A small image FSQ autoencoder, trained from scratch.
Model: encoder activation relu6, decoder activation gelu.
Rows from block 12 of the encoder, named by matrix and row number. Rows with one number belong to one channel. Each number is 500 + 50 x the weight over its row's rms, rounded and kept within 0 to 999. All counts start at 0. Numbers have three digits each. After the name is the row's rms in percent of the matrix's.
# convs0: expand pointwise conv (encoder.blocks.12.convs.0.weight, 256x64x1x1), inputs 0-63
# convs1: depthwise 3x3 conv (encoder.blocks.12.convs.1.weight, 256x1x3x3), a 3x3 kernel
# convs2: project pointwise conv (encoder.blocks.12.convs.2.weight, 64x256x1x1, transposed), outputs 0-63
convs0.5 086:534402408545543473582575538456446422451448440527413469522528446533423498541458436512568480520440560563466480536506540446447526443432493455531531531497462496407464510540514544498536430416569467
convs1.5 079:525526499496517572430585560
convs2.5 079:526462526557481528389490517568566462560439585478417608551500554457511594497543464560488515553529504462436552505511437441479510615593570496478533566545449503454475525506420504513507535503500564
convs0.13 107:532475519507463486502501497500404496417660542537616493477537422659479519499516544572491541513493507542542467508499502517454472534500628492575513501494472489480435526520436547560509555524548523
convs1.13 093:457603452466423523503495490
convs2.13 099:507439402421341502494474613474459489483484548524521483495450512623531461518442485428472524459475444581403471503530475483554503483504528550588512464482461538453577549523506445471471455552535504
convs0.16 102:553522457430564490530531515480636637491432618503356503476474462451436441422443497499458536498492509449581481439443513529528535500531494493517545555510490491490502534513539489498439501587479482
convs1.16 091:434435447519523448459575513
convs2.16 119:413503438412423563439573503543442589416559450527478508428368453456474571539553537562494513491527545494430486519430453529539433543442519513529473491543511522448482483540458524584544522532487546
convs0.17 100:505481520492427547383450529620424487455480514463534545476504540493546503476573533513474544441568505472458588477501412513529437607535503562460419496582559534519578490436577477544502505511447555
convs1.17 145:469504500509357503482522483
convs2.17 114:525379547520485500646575590401446516481441509569497506536553504521458466562464562496537445504477487508474474432507574464495550402476516460477540557413499460487567502483515536532449481493478397
convs0.19 102:516476461464476466499593471504458504450598512519551499481485474589561508565519472632495530520475555592498436454416523518413506508591503445592454440497500471446424458495547609552510460538498515
convs1.19 080:467468432461613484477478508
convs2.19 101:489520490472554486514559512504400544468526491481408487462442431401445549582529510589525466479495604422499472509443527509470474504364549477532444491551498523457403507564426540571527445466536517
convs0.23 097:490550401509440549433495455575564523528583527446449544593477479532402527525527554535444546423552457426440541468458447459501442556442387533513500517549493543503534532503402488533458489476466557
convs1.23 110:449496491371545528508488488
convs2.23 103:440454457473477585437465564549460485444465381470466453443436518522553450538499490452466482438561559516401489471448451498529444487576470563496403414520569532526567497487508447479500395473444477
convs0.24 101:439495464495472416465499409476535520526548533550458509473469521492513492479547427502541557520462543400468450496448532479507504507541440453561422487515457428454558394504655586515610537546532525
convs1.24 093:451453531540393512517443487
convs2.24 093:515602422395456538496486487524504515491531508443517496450455531465448503419457568527424571472505423391574511510499471622475507512523485583563549479579446517506527570526537473497506600570518521
convs0.25 107:498521407476401518446529510545420519446563538473551516443482476465512475536516532525447596413533503419458568500474427523560381543481382550532474488585537523521572497503519483540458523527415529
convs1.25 134:491485486502646507487478492
convs2.25 115:551545540541516531424427497579523366566487471479493487550494531502521535439474380490484456525441519536497572531550407537494532529609555542518501420512460527524497490481536428361542476518515533
convs0.27 066:448465414480439498501447502490583546503407511526571588518466635513480512432472557473494516517476399518437484535553520568504444503567503502471516486537467478509505502439370515573511556597496567
convs1.27 075:467425549435499477453456433
convs2.27 058:433471514593542445538533488435533552468456486565447573416537438408515498478623463507554516510506569473453482407504568457542468474518489439394433580486489495548541441444496539537534512435487470
convs0.33 082:529440490530557437523604515442440438552461464547424504486532556583436540592485467535566497551451580466464462524473564446422530466582510423507508524478474472435478468551450563484497431479602460
convs1.33 086:435502419504572483436482456
convs2.33 077:516505599554458504496556574485419463489445479471402452485476491414523512570565424516551473495501639541559445475475528439529490541510624457557413475531516513513433497508524548518470407481474485
convs0.35 108:521521456479426411533546474462398462572532512527539511522511465498511446506516542538499462509423478604527594512503531553479499455453322511510489433478511486476553449464615566546496547526431499
convs1.35 100:492488496475628469499472440
convs2.35 110:434502475429564476511486440420586606468470421556468525480432481473490471532481605474552503523473481441495373532395562611482495458462563486504485456530496469565446505501426537540476476542525493
convs0.36 062:532482532374468534514564551517416551481446499447624480498453586489459502526410629492465471478530386553529474473533470597510505446471495531441553519479496545493508587549462484545453495486486479
convs1.36 080:551561437421514494511477428
convs2.36 056:522535503431441543439507522494401459440514437477576560473449576449473484487485532478495443472544457552506526569483447550533478541478367538560515404529580539572514492510533481480381478563413500
convs0.39 102:536458464468498495535530510483469633451582594511458464407543481452480505428458414498471531522487531379577420433428504511522527496449460487549558608467468478519474518515607498477464527544520473
convs1.39 107:525515482512458526512635523
convs2.39 102:428437484510459531434610516507523541423443466592461496448428530451537546513569478532543583524525616478417482527472476474542461570496622440483434495543526501466493446535492570564552526521527525
convs0.41 093:450546509527453471517505493473495508417472467545566628402512398443490486473507458515550681509484490444564483491525512539476461533524471468496512535488427489470622493498548548521533544583545536
convs1.41 095:502556446470531520423418461
convs2.41 096:454453611548531507480522501533500562560462523482516585471534601451454573473569547534528465517514447463415582476500476487574413551538449484415519601526480488497536483489463522579491605496494589
convs0.44 089:441488457559408537486538483560462443483445442465462483460480436488533528482539510544501625433570573465551610513497442446518442543477456529484426405529575574475490433487546477503460469501404533
convs1.44 082:489559509514574529544399488
convs2.44 115:584510540470472544468430558524506478535492552464456519512558491468547469381440491409450454478549458481553541416537448506569587519507498562484555508493545528585522524444544439403393553519441445
convs0.46 088:480496419469512529463433525518507544494441509496516481514476675439481433453502525450464571463528454401493493495485459506564476513468448562466482481547542491610646520472576452482455527536430502
convs1.46 092:511570504548451489473398539
convs2.46 077:513521562432468522430525537555464501413559468459469486414411470441474548558499454551474476508577594447556509548426450497505525553487552523542435418569552547452364488556535495488485470563483505
convs0.47 110:626484513503552480547464496445516439495586537540436467578555442620505459503463489464474436535470485513561463513571568490455629472493518533522514478457535477487430492483505479401539509495515366
convs1.47 107:508490505492649497493499492
convs2.47 150:479516574507485508406518518557543410513360475430421509455454584446474562442530518499516481479536511496542596575512464476556451582485532523519484476645551543508576531487468503503568499521503528
convs0.51 108:480424478551608525511519470512507510471506463473538509518531584388358534500495554514484525483517485433493515491459496514496464487387512475498565527502496525531321518601440503533469514414479529
convs1.51 089:538552544495379499462497480
convs2.51 105:486430479424526500493508449461585559482493468588596570490456640519461444434444545482529551507467387551479457544572504560497506478525462528449556418475481488583561532524552475478513544567500517
convs0.53 104:500537615485583519492553520518606539527496534465633531469504382458480535422455483528461481489518519358573513436572496503509468516534533493416519514491517542489443522568535486473478469594487498
convs1.53 093:434428441500476502542584512
convs2.53 100:489482433493508531492603568515399470427493445478440429492441515419472540647520474582517538504493596499493533529472502460467495497401588478552480473536552532429483479560517536509517465392509498
convs0.56 101:458548453494530523465572518533521520538553490454419473540384669436620521469551538461502480465526449621520514447521476524565506518539598506473535545473507529506400478459501483499467533507503522
convs1.56 084:458477498456495473539467622
convs2.56 097:428471572435536465506482401520445583481489455445473474414478414396583509461518518502510450493535489492599473508371499566491487505431424514547442465509514492517425481437567517536439511449456529
convs0.57 106:566499479455317494546448526472444494430485589522516425536475504510521434509464519487466553480490457379531505421530516510522536466488526512537549508496462484458608554545623493472533566545486469
convs1.57 078:488497475487611472461417507
convs2.57 112:525511599477476536405498600568515448487487478449409480488485482412499468505477435478440452454561561494515577525513400464513475553518580591551436470521578563507496509493501404447454480577458532
convs0.67 072:521482408509399488520498572469466480500462529537547498579503673522455487548461488409506561520459453496401516510507513466521484472538556492535566534503475453453558502487371487482514569610513499
convs1.67 104:498495544506481500442373526
convs2.67 065:487479449453513498529570421525481512401525436483461393456449382566471468541488504574487485456508603490595441489412513544449469466460522475593460412526507522455500489536537527534490457420549457
convs0.69 084:494568463578528481563510452449490457471633482540430561486587453468390512568494471534544617557467516504558518479470560482431530506460438434525547540472422479464550462523596530487458517514533475
convs1.69 084:452529490448460429578481441
convs2.69 077:450456393408470463472458438540501511474502428439495494465438558610541489484437524430487582465526449521520447470401478568500442483448422544546456414498507518528527494491646488516458480505519530
convs0.70 103:516560594612449505490479497506474442518589551513562540486627524605496536465571483515528490509518482517518561423566491436528478558549589484420530594498488488557581474435537495460474561482522498
convs1.70 092:497530484556371462500493500
convs2.70 110:505503509445442539438515549576453487537498479401445476544428554490481592528467551541448516445561504443547515555500423542491491553483534562540436411627557587464537553524534465540508437534435552
convs0.71 090:479523540505452444545497486440469510504495473550477513435568462528482474441461462489534630544465511378558499439475550492506526471418436495515470472459489455505693455516593500459514539553507442
convs1.71 089:503576491503444482407514565
convs2.71 099:482479530505530506448579474572493447455531456454552455506442375465443568573560519629463506474543574480507524491517451464438416549428562483481445492539485539420473489579495531564568499459505572
convs0.72 099:492506523443444465516484519468390534491552511545537475428495522612549358509518481399494548503479463440506467421415510528491498447588447533508464461401541457492513431505596464462510551545519461
convs1.72 095:454516472424436409515521475
convs2.72 086:512461618505539444507541443513433516585517567464552541474505507472417549517564527608517516532465433509506530513617482560471471527526451492433504534524425493451447539528500548571522528465594621
convs0.78 113:571446506526527489528439518498276442447514501541552513462554481596514461577507481476522523511481508486491494538463486496403536478554536531507462473378515454524475479481513492470536492425571421
convs1.78 103:537634535516520491528493515
convs2.78 120:578494521441353532515419519481447493536485586495472550528519591559526454457426565459449475475510365495539515439527485537503541486544453541511597534472492499559526554468530471473408536536475435
convs0.79 094:513566500505407541450448474549526500495640571456570435545457455490538526518564508538453535445541515414529565515473449454534472570450408522585443497538519545492537531518628495529541508529454555
convs1.79 094:516539501520553440511400438
convs2.79 111:522551628540475542432502507555468517573560583453429608496537492459510585466570515547495513520544492466507539502531451456569444602453514497485526618587504513507514523447477515534479582529444556
convs0.81 113:485608478463456494542550531476496514474489538504465569436570417500471549501482490530487528540508541438498511409407508511493568494655561470562525544522530492469496468459556502451455470666461461
convs1.81 095:496418486509610516545520526
convs2.81 136:497489531498501614426609463556483547487604515446450509508441521479468542590560547618500499467563513519486509554537438479482447586409447496467507545548496554474533524568481542592527507431469533
convs0.82 083:490644514447470468543531435468517563453612566525441526460460411396465536545520469558511477570465507427554438509462545570468554492469490436561539519459419467452408482506531553516496513509523498
convs1.82 089:463500494454534432430429444
convs2.82 073:526516516493481459537441423463490527544553521506514566498516522435492470427491577499497346471453372434542488461515512552510478488424421489467554542507451498552586526470571510523512599465390532
convs0.83 135:480483502526449478508369501474492509502409442538486545491505450512601490454511397371535424511484518527453505494448511496515531494601525497491450475509518457550518427334528492424528505568472492
convs1.83 097:532569527576459575512547523
convs2.83 132:507477455558509488505510525473571492504391541521434600547512618524477504532515513493527605531496482496418485460515515421468528511646463502397522568481490472489623491514404507510513476566499514
convs0.85 092:487472420522538495527487454459562450459548466511483470596498571498402538585427536542517481543475486474521476475496560541377569425557664436485520485484481498487436521547537550503541455444549485
convs1.85 086:425539554480479523456584544
convs2.85 094:583479542522507604517607591509387479464495538511400500506545559488378533582497530574474462466512502506414509469578497466464520476481477496422546575479499522469553545597482489531507482448486460
convs0.86 110:496542587482607513519543564510575542388498504485542528417501429421439492486424527486455471488514514433558531477568495518513442512493483501421522518535535532492420540620483486511449478647477514
convs1.86 090:448473487490421499533600538
convs2.86 100:479511446436539522475594533539460500414598454471503407503415513478486530592485495605499563515508556437547453558443489510429533526421584509565497396524480540455476529610533524540485493494507505
convs0.88 095:462593514437521539448524490541517581561417525467372561490431565505496544501536601528476550480551466540526486486511466537490490539538459517430526519487497527543442576474305487514479479480505527
convs1.88 092:514419528459474500415433471
convs2.88 095:481511466563496538511568612488476510465439528568366586456520489501422520541566464485505563519506573407391484514483510404514469518488609454493450602482529493468529468511427515547519492470494476
convs0.90 109:571419487488427497480487518492364407416581435505561558479609461546434543564491494505527546476499497477450509493496511506432488536539585494551535571551435505505588520450440530512508498428573502
convs1.90 102:480496480632511485487504439
convs2.90 111:513629585566529532500587517520521444524479578460475561474538469493412575512599518587493492537508502512493575532528476442521515565447443473492532541516470525436515511524354504543526586460447525
convs0.91 112:475404353566431488478470444498550473571494463519446484596534525542451501450530538514483454490502481530367516485508508473501474478518420503487493490585517503478525473464649532571549523442460559
convs1.91 093:541528541515602581532494517
convs2.91 100:460551508594473482492541503482556491515473529571401563477522437382455590490564428547564441570460577464484553484529523436517503550537577413470556609494469472472480435492487565511486512506519556
convs0.92 094:515391421491649485538517473474581556458508517543435475542480591558490435462474512508473450512460445482479406554543539552480513464482425480437513477472458476470396539519543522573550502400524508
convs1.92 087:489456501508398412464468504
convs2.92 099:516446423405541509451516437552504501457526508460596468482402622462470475493431535546442525471490460562517453539477465625440473503495446554476547418494455533473408577570550483506502506521528540
convs0.95 107:555560386536520445509487421435517450502642517518462475583524449546583410529510553572468590477477488486507474482491555476407483527491430466613507467475442490500577484517535543513516555494486476
convs1.95 131:506473481508645492493500491
convs2.95 117:547458556516538500588560481427510519481499467560443496503522430504510524593494564557534422545482504529537437522482584492449560427467568428479567525397453475534407517515452550527487483391534405
convs0.96 080:553547531518567559510510620547478425411414541445511435547497484478482505548460529501453516443547494460586607472540461472500515509502599557461461471509575594480586525559531434481475442483449469
convs1.96 092:516544520522426439483417445
convs2.96 079:502424574528596533561511557445430513456406444549492433476589487569520502516493527422527550468527535414541476465480544459503478442523637480453466548471600480535523471467430526506492458477527419
convs0.98 089:484562416512462495528495461472474500483558532528305503570450496483465512589504558533485518530480458547423503509452542515448504484493374468586530453499450480451418512531401508530534550560504521
convs1.98 080:462450545610466523522454511
convs2.98 072:487546573484440491485384447498514541576443507517472554503525440592500523378516542451461522537533396498491550433443474526533562543640485520497531567467441477538416512430501477513530546486518549
convs0.99 099:519477348529566447492502471465457441426498476591611506540535546584512351509506516463517558476455509443444475481540500503441449502559577498523510517489491455508567451517554517494563582527545504
convs1.99 081:494525462449586521507594534
convs2.99 089:566527605507482596523483531500472501518533599499464545464560613538434487418505543488505525495502406537487555501611503444561513509432522519479598578469520502570607529496512479508488555429470463
convs0.100 092:538507548488519521469534454531434453442543479487423521489478346567498529562554600638491530475532552562543546539521467518425493547440529533523483496510482540466524540525479517572540484359511532
convs1.100 123:506502495470364502466457501
convs2.100 088:451419590518537582508564576492509532469392494517513609446529606524437478466538549401523501479514491559375512516521492459554454492526497492466487561482555486544608467521429500520548511490448478
convs0.101 065:485515541463392545481477582507388538499453520459492533491433608478466544535495600489461594448540450503470532453499471500542448524524555547467542560513480518515648594523414458515467517517493534
convs1.101 072:438447428568450488454498465
convs2.101 091:460502627521509517519534517462422571451427481571480579453521516541441485531540563485552553537487511503413401476484546525491447473434575447509514562453472454532496477494391558592550493397504472
convs0.103 091:557382540485460466508443484480522519474526534576581467500537518559647410496500418468533446542448502552491393520549516500527534491566513490456460478470507398584464471410512508433536505545515459
convs1.103 104:503407436494405528494506499
convs2.103 082:494465351443472450500465476489471505515597483504568446515437555582570538498419486531508461539450444599509465521482505589428512498536450511506550457522415499454505540521550496501497546550622575
convs0.107 078:490482474508439481472481536496474431486527522538535511537412597599508546519538515483531582520481450610461541596528500466481487538508552530489476472535468493420627490449369500526578576525558562
convs1.107 066:494486528483420541494614505
convs2.107 066:519337556525587450599525471450458534540533583506484530538519524548434463540530549577514453490453458561541485441540540477489511491493428442401546553449444490504555509505565534546557521433447518
convs0.109 094:516481466457587472539510504470610573532371445502468556466541586469519489421433425431533499543481498474499389479480536547523541463573425479478506495504537463579537478422525505455457434568471448
convs1.109 119:500407509485481387493487502
convs2.109 106:511417378459402415508473519460542459452433520542544465511423610539525448540440475478492507506453465583471442446528507546464516453551537505470509406471438503478586533511562486480535464596560514
convs0.110 090:548415517525598501503504486512401455442506472512401521458534422478526519614532508616548522491511535510465456513559508481440481536417539476474520553486470506505474535503438525533545507315526502
convs1.110 082:575444543433482465458553537
convs2.110 076:487602559435411450439474459542475552566520574488426553482524524518423518398496511512476600551528417530573524514517467527496496549511496550647558525514476488488478509487470475494425607537516514
convs0.112 082:552558499538515473568567473476506502428619515513556480491506410535450566566494487632528532537469567482628465497473544492447517515489584405572541518447429488498479507547529594515500504488550481
convs1.112 083:462545416451453464495491423
convs2.112 070:496459427408414514462453556532480478417492524445548501492439633493538439520455499448451575455526460540458438494427445536513402503436518572563500434534521531521533542516430450506475458592488548
convs0.115 057:406448458529557487468549478498514527500470443527415570413483508406489575549592427545581571526486597487418469565489510469473458533495475454500455558516467459467521475501418569568568508490535576
convs1.115 085:505536476452512409510433428
convs2.115 043:434471497551653434510501474498473540586450495512429497504563492452576574414547492478530465578441509464475534463510520490552431542468463480529497602544506495494482463391536544547461592447522562
convs0.116 140:440504401391518488485523514501489537377551407509510451445386414507536454547470453474477438482488537538510398532434508549472486468475478518542456331496504504497445481543506495477489466514529498
convs1.116 191:498498495500650493503506497
convs2.116 198:445560503547525492507512545496504477483394519507561456506588570491422593509495482503517523509502456440456595398615513478510512497485563492320512558535500520491569526503545489503505588481536530
convs0.117 082:534472416474512438546566462442432446426638475553520512492515533535449459568457516562527535522441516504572428533503565547404518462461442469526547484464406474483478520533513573535494508414597472
convs1.117 082:460457495587403509490460483
convs2.117 071:488622462496449580421510539577465468494544428406519488503451526498489544508558496481479462459575514521521594578471433473509492545529373548530461442572552549522562489519425473471505505457404533
convs0.119 077:499476465497495430492430410466575551473531566583478520472485545540565383409509495488527632524453452395482472558552528556471488514464524503504458476488466427535535450537532532560603570518521521
convs1.119 077:521543501531410519466473595
convs2.119 070:509603501453506491509498508528517458413558436448577391500449465515434495595464458554490453455521560554599491538499522490416516457439484494555458394531532535471508506607505484467554408445477477
convs0.120 097:563553528514462515496492540506319432469625522488510478452553554640449436529514541470444546457526470509524485417434483458488493506519412536579517502440520514481500502550520463449459510531508449
convs1.120 092:485388506462572503512452477
convs2.120 076:520539494459564544512537572516517479419518431483485421491476416489514504539424453472458477524522575379547470574412482515446521487443549522550449458528571562478385505524475461482481368460472451
convs0.122 075:471517495549573508516619543501547473519356472472421447504525512407470598550481434530515503502510649480500523474460502396513532488521548455543511514508527523423463474549450499433463438543470472
convs1.122 098:516400519416508521493460448
convs2.122 065:502415622570525498536508454476530534547493580543438536475603576542431506486534533518542621521483513511468517409541550457549473495549591455427563570515488468502585476475507537521537556435480486
convs0.123 112:511490496479421441525495521492405499593563542494430540541464540535503521514515512507529501547440420599477549574470534549480498472375458472515485524517430473421632452453516569557580501455568514
convs1.123 089:501570484462616483468530517
convs2.123 114:417517501469572482414491435510545592512526484511381546457449442400493526529537551504533501518548529463488484567391473540540453558470455488509465531616522522515397500478525515569424528554488569
convs0.124 108:473443533484540461553537464438437530491441386541533508457517515492436518524475511497570513575455480460476400489446580532411512445490486439422571541448386453477487525528448515528492493422627504
convs1.124 113:478473481502360517513475517
convs2.124 121:418573451479551488383479394590504540511522420429529460422450487481515545489549432512481565485511548469458504555457466571464399544563458532505441452579489506491499489511517506511581483490505613
convs0.126 091:466435449473427442519495461431472565558510553563484481488460576539551490511517445481534435547428511516441430426387552512522522460626498468569515521455440394491481441483534530458528572559544473
convs1.126 064:503524497457526484525634474
convs2.126 061:495474522498537505477527520463535506525359451490479484507527666593472509481437556440478599464518466521415481492437515486528484470578490532495557544526553496530637520583459503515549519545545467
convs0.127 099:473460468504352528474505493511459530541529458496563461525487399495524517513507449477451509472502533458443475412543475454551422476393364490399518488497534498526390518534418456459492568506449506
convs1.127 088:474436489490420464463422451
convs2.127 113:492521531542492472570523410416478560511537452596488584445514432480460470500542549513563451544460493494454422510444575532477484469470457401523558587458450469551418460494413565572550525446512450
convs0.128 128:484471541571649442507516395469543509495536487567512597504532479500458450485543469487599461589434501564473401489470543491444521500460519424504533534467428410495413451509461551516539533481526522
convs1.128 111:477475483485642492492476509
convs2.128 139:517516471534383569479456584488525441517375523432447502505528554390540460503504416426529530486523517453479530443517460429564505527560585518532474476518559515562618457475516476462481445540452460
convs0.129 104:448616372439476527437514489533523528459546468477419556550482542497462544519533542504482550467533519594350516450412471483535504539480557524533515543644492511495510515469432476511505516526482552
convs1.129 088:490487466608554479534430503
convs2.129 101:537454654561494462472493454510449473584512579508536566526585484528545593470564498563519523541495459512496529473602492469519429563502462453453543601491441468478506475453455554536504597495527567
convs0.131 090:516461468504466486498588468502534467405518488520526452473446352415572527532507471629526492497472597496542473542555516531439509522509544448539488468479466503488379519525612576543562469502504530
convs1.131 077:564523481501444608524455492
convs2.131 083:513577354478473510489437556519498474613411533509473472547488553557491537460472470415452495544476448441475521556490477506544544507576432550506512511506535532495568548481380427441506529611521508
convs0.132 079:507444500418494547463437513525527595508416526475547510552484616440516461461444597450396481449524431421454509413498458551540445493533464554454513490538555511562530560514518441507472524564409509
convs1.132 084:450465469518436563465409494
convs2.132 082:509453581525596476546557537451488517521400518597417578497533523547430554568509550563514501574488503453430470513525536484466499486504505422403519624462457492460478519490430528562556495425541478
convs0.133 118:497468529450556520516423584494406464476455443490462479418501538532498550529453535431508502499520424524496536597485499512484534481490594570487497485501516537534534544447392445448503428345572425
convs1.133 099:478465496463637490509495481
convs2.133 142:492517537586635469546546466453527447539450485499525576493538544435506579514512435534566480645429522540469527553521543464450566493527429436434518494499490477463436413487435534470533516420500496
convs0.134 096:525467464563458498489535558513442382475563539527541449490516481564508541652539398531516582501486600506440487506509493365491492523537489489517450502496506496407585475520475507463521516599537502
convs1.134 099:430504394460562510504523514
convs2.134 087:489464487506531517513538566469386441412438396474548466459446530434521465628519441496519493503498582505416416537447515471467483465508542517552399418514519518485458502521495494519537390419518479
convs0.135 110:525370445483423516494456501525467513558527478471431443611459597422543577496465540496468364483504488486439514479472493541522519485454438511527526557542499510554554542474641495522516494434463516
convs1.135 089:549573532520450421476449462
convs2.135 104:541579508448449515457498586521441504472533603473460516498446583431465574540459452555499593543489531442511545572509471464510517549441622507618519482543503535419448539567482487490464504566543539
convs0.136 119:464374408522477458463467426512510482465572495552474494492487471547577471489525462520536568479490509486430423553560504511450477510453501523444449472505470489529489464456586553572670496389509547
convs1.136 108:477563491478626493495490538
convs2.136 108:436512566595587443480536452485539489467415446518447626483559538442447486518523459509615476544478591515446507539468505450483445512482510419534491495530528461506489388477468580552489440479484576
convs0.137 081:481567508453482517448393514540480494422464467493429439409478504533526494470522532440483469487537522496525526523394458540535523514575470589542399439544557520549613500444647479515503483543464519
convs1.137 115:507475518502356481519493511
convs2.137 079:506436537552463546535476592467470503515362504539434583502512498467519436494552477460511473514479516458430551534487511350600514496587532488453468550442533487528608459496589506474524468468478440
convs0.138 112:518525557477444489501477471492547547503592547521598438472467470383600593490528415513532469520480547496557517530569504468567500541462633461516520545501478490568500510444518521445533608587478512
convs1.138 111:496527488534496643507505504
convs2.138 100:493461444485475568552536634464475504429414444545444457451504533475471447507476448429535542501488580508462479510437547452529569411548590501550465469483577498515524486519546495452447384539481409
convs0.139 106:519488430450548477499521521514394470425575394499498505460476481622586561515484483520519487505497561592506430663458507537447509491557509500614477476525515513523512490440492537514534427462529489
convs1.139 084:477477464455626456513510496
convs2.139 114:473519544476614491465624492510488546497587550502531465470436540500396553542541539601531601515520537494509470525560508512457486506381542473467490463518483508431462516624501535571512564493542548
convs0.141 100:486592575531473514434525492559366464488494432471487571412505501477525536516638532544537457484545539609515584495422438488508468602540527521559443490499537498550566447478509498500466508491453525
convs1.141 130:476523492486363479487465475
convs2.141 112:510432513538485524637545587407413471453389483551472480516546555499455482602460517472514487502472526480465462496494560436483529401500563464507497552388523476489590479527484520512476452481505402
convs0.142 086:471612592539499517439552471546430486550641544462477536425513467528515553558613493588494541476538539541542522515446472472491448566459418512585413479508511532482501481480447515552455466458515546
convs1.142 108:436438493494381500495493518
convs2.142 078:573581604521504626554550561491445522516482580452572572471582545472502462442520534491492518454524478540497526464537516431554500505493522494530576579485520493567579519495523482467420562462415405
convs0.143 112:533363507491468461521450496425579529464470471620451450508508481508588473486453456473533499535436519532431358534552551493520518483513565466479554528512457403542472532469455487470567553578557494
convs1.143 102:498480499494364511475455472
convs2.143 120:468488370463486411437460399514578538533485470495546463444425509491544529475468471572512477520449492478444488580527494584455461497534461500529526462519431487435461543553478524526613535543584611
convs0.144 091:526438377519540544536496562523557498487486603457426432615517561489491447477451478445409481469508453481457524447510497483550529445435455544492487461508571539457431502500599434501467441462406469
convs1.144 111:472485474510365466494464507
convs2.144 101:517497608547546475563494446405510550557495519568464489516564458604499526520511576537550520534485458521511462488512601474486520457503459419444554600446462461509480488475495568557569497391535398
convs0.146 095:511564487432438483502450469469431510562455454524465571502488446556520465468519621485498495510492391586478457463524516582477503469475493493500579503471432467560448524444318502513506573464555492
convs1.146 094:471427504393521493476447467
convs2.146 061:514430643559506587615595605447507529435445522525446556472533523433454459547504490474551551511473537500462479445475539451522522452564453472433515540478549470518537494536493518512481464608512438
convs0.148 113:532519471568409442504502453470453428525572535550570484525513504612522392507538456524508558475445524467533550520565519467512468470489303502492460416468527481515576460510570524479492518530461491
convs1.148 081:494443496497627466535491527
convs2.148 136:495466539552632497558548513437513463445379424586520531546510567462483487587512479486549461557464543544476441555503556469445555444539578456448498470431502481513473481498417525491534403434527461
convs0.153 093:481535451566525498495505537501351406489511505507410538472521410520415579572546483537514656499511561440446536523440501433467466532492545507591460498498498510423549479526479497502525482429510510
convs1.153 085:528504594552434470546472544
convs2.153 080:507562494385426499474478430481472526481450491563476583490445446514502481446451583527456554472449418559503469467463475604425493520507495562513608496515403501512477575524507490526490570610545563
convs0.155 099:563458463414432512524524585493434545429580584495469446449490369503516505507435524506400597486498480381512466490515511534505480481388512515493518557500485522445452589480558484553477463463505503
convs1.155 090:516441468464442463453596489
convs2.155 100:365524511531507523423530492520523502467471414499461521410439499427533602496595442498559554558516585442448532527461480447571444554525555466544412482524513499492494419495540572557547503488463551
convs0.156 120:467549564551522492497542415514414471534579438504469573461536320437562519501555484534540430501501599627513516479467492504473490528459505480549489532495511483549457432425532512494494522425454517
convs1.156 134:493492492493648500516492505
convs2.156 119:511505486489496521473488528528546477547400514450524540511508677443433495435492493478512615525519489376548523520507495510477528482575530535485501473558518503564635477508402488461569496550439503
convs0.158 093:505470596595597445492564473455503397538419491531495506491536613527439478537516499539582538518473584480491471505483527432446532502583563435519500477450479473447507452623519554470538494528573475
convs1.158 093:423505446497551411481502448
convs2.158 096:518373516550487446481459512477519489509500500536417459489491559579567503573523387455553573473491613525490469501498509405563474524602478436465403518512525495498503476489554526477512410595546469
convs0.160 096:423465460536566502498522484500567576541477456503373565458486501439550560572538427495526472524483508489357464475481521472483454510597391430395490573507481472467481469480445540541539492496514550
convs1.160 091:525612476495523515479435442
convs2.160 081:462437557648531447517476471484590454545480445515483490544583446501594524519522435476556492562488519571473540487528529424520505506554425448366480565479536485526578443422515541471549516507481502
convs0.162 117:506456506480462508501486451493483540480555443511551506495507489619496442404465571470474465476505379650471465467498501548486460484489299520504562489499489495534419536491480491527499571484481506
convs1.162 102:538435536400487487498436466
convs2.162 105:479623472456543524454485532513451483517522446451495535486402555456491541554481494522494534521502460545434496659427467506463531527477413548527482457579511528467436526581363454490548454535523529
convs0.163 090:532547532498464536487466603527416413495390471472429464520500413539516552561501506465485497462545517560435612508543464426503484499557472550482470457537590574456483517476367438478503439487465483
convs1.163 119:514425508486520389496443519
convs2.163 101:535419496544461563526607592512422498449519577529472452478513500444451520641528460586502574455497576433452499464527520400491479492469572445478512566470506498416488499586538524529503466461510476
convs0.165 093:520501506446460510482558518519459538519560519468399478512386695429605540529503589544492600489515436530563518492518503561502486517546541486482535561496473528486463548491578512561513526482528530
convs1.165 079:460472464495447468478467616
convs2.165 081:466611520416496479528466444488444557487554438480504504468462416401536523441492558510521434515493442456588514543475520605485533493401469534477509483560500488566378498449529510512400534458431479
convs0.167 114:491546541440446518510523485511533587471515439471520528483447469478634526485454451471506557501485489587565338625432496540461493509499449487607483484464507503481502502458407487517495431581524507
convs1.167 094:456450458590494582483478523
convs2.167 107:451444423416486547521429579464486516447440391552568496450467504557519450458429511381497434477503459504433429436460519560516517429548511531467480427486525477594511498462560476479480428556489450
convs0.169 112:478445381480471531471508541528631535560512549476463450569451514389474578533506535533442442482519500614443494401410481462559519513513436499523532533520491480516448502481472485474453576578449526
convs1.169 092:438432464478501501505608477
convs2.169 115:423471569489463548478440525506549531492478415533590555465506490554463500404514564407506485482551436460455539460513466537593434516531460535435512532523585486595618460466470499513535579539421512
convs0.170 093:492517537507624535490498464531465462435458418470431511488482402460435552524502587557508467472541522450580546564490479537443489522467591515530479477489509570506448563558463504557495439336506529
convs1.170 097:497534482458401467510410490
convs2.170 087:443510485561491501535513542455572509478386439590401521480550465518493502516544443404550492541508558509439475509449532422532486489567607447473478572464581446530612402482475529489498473534497460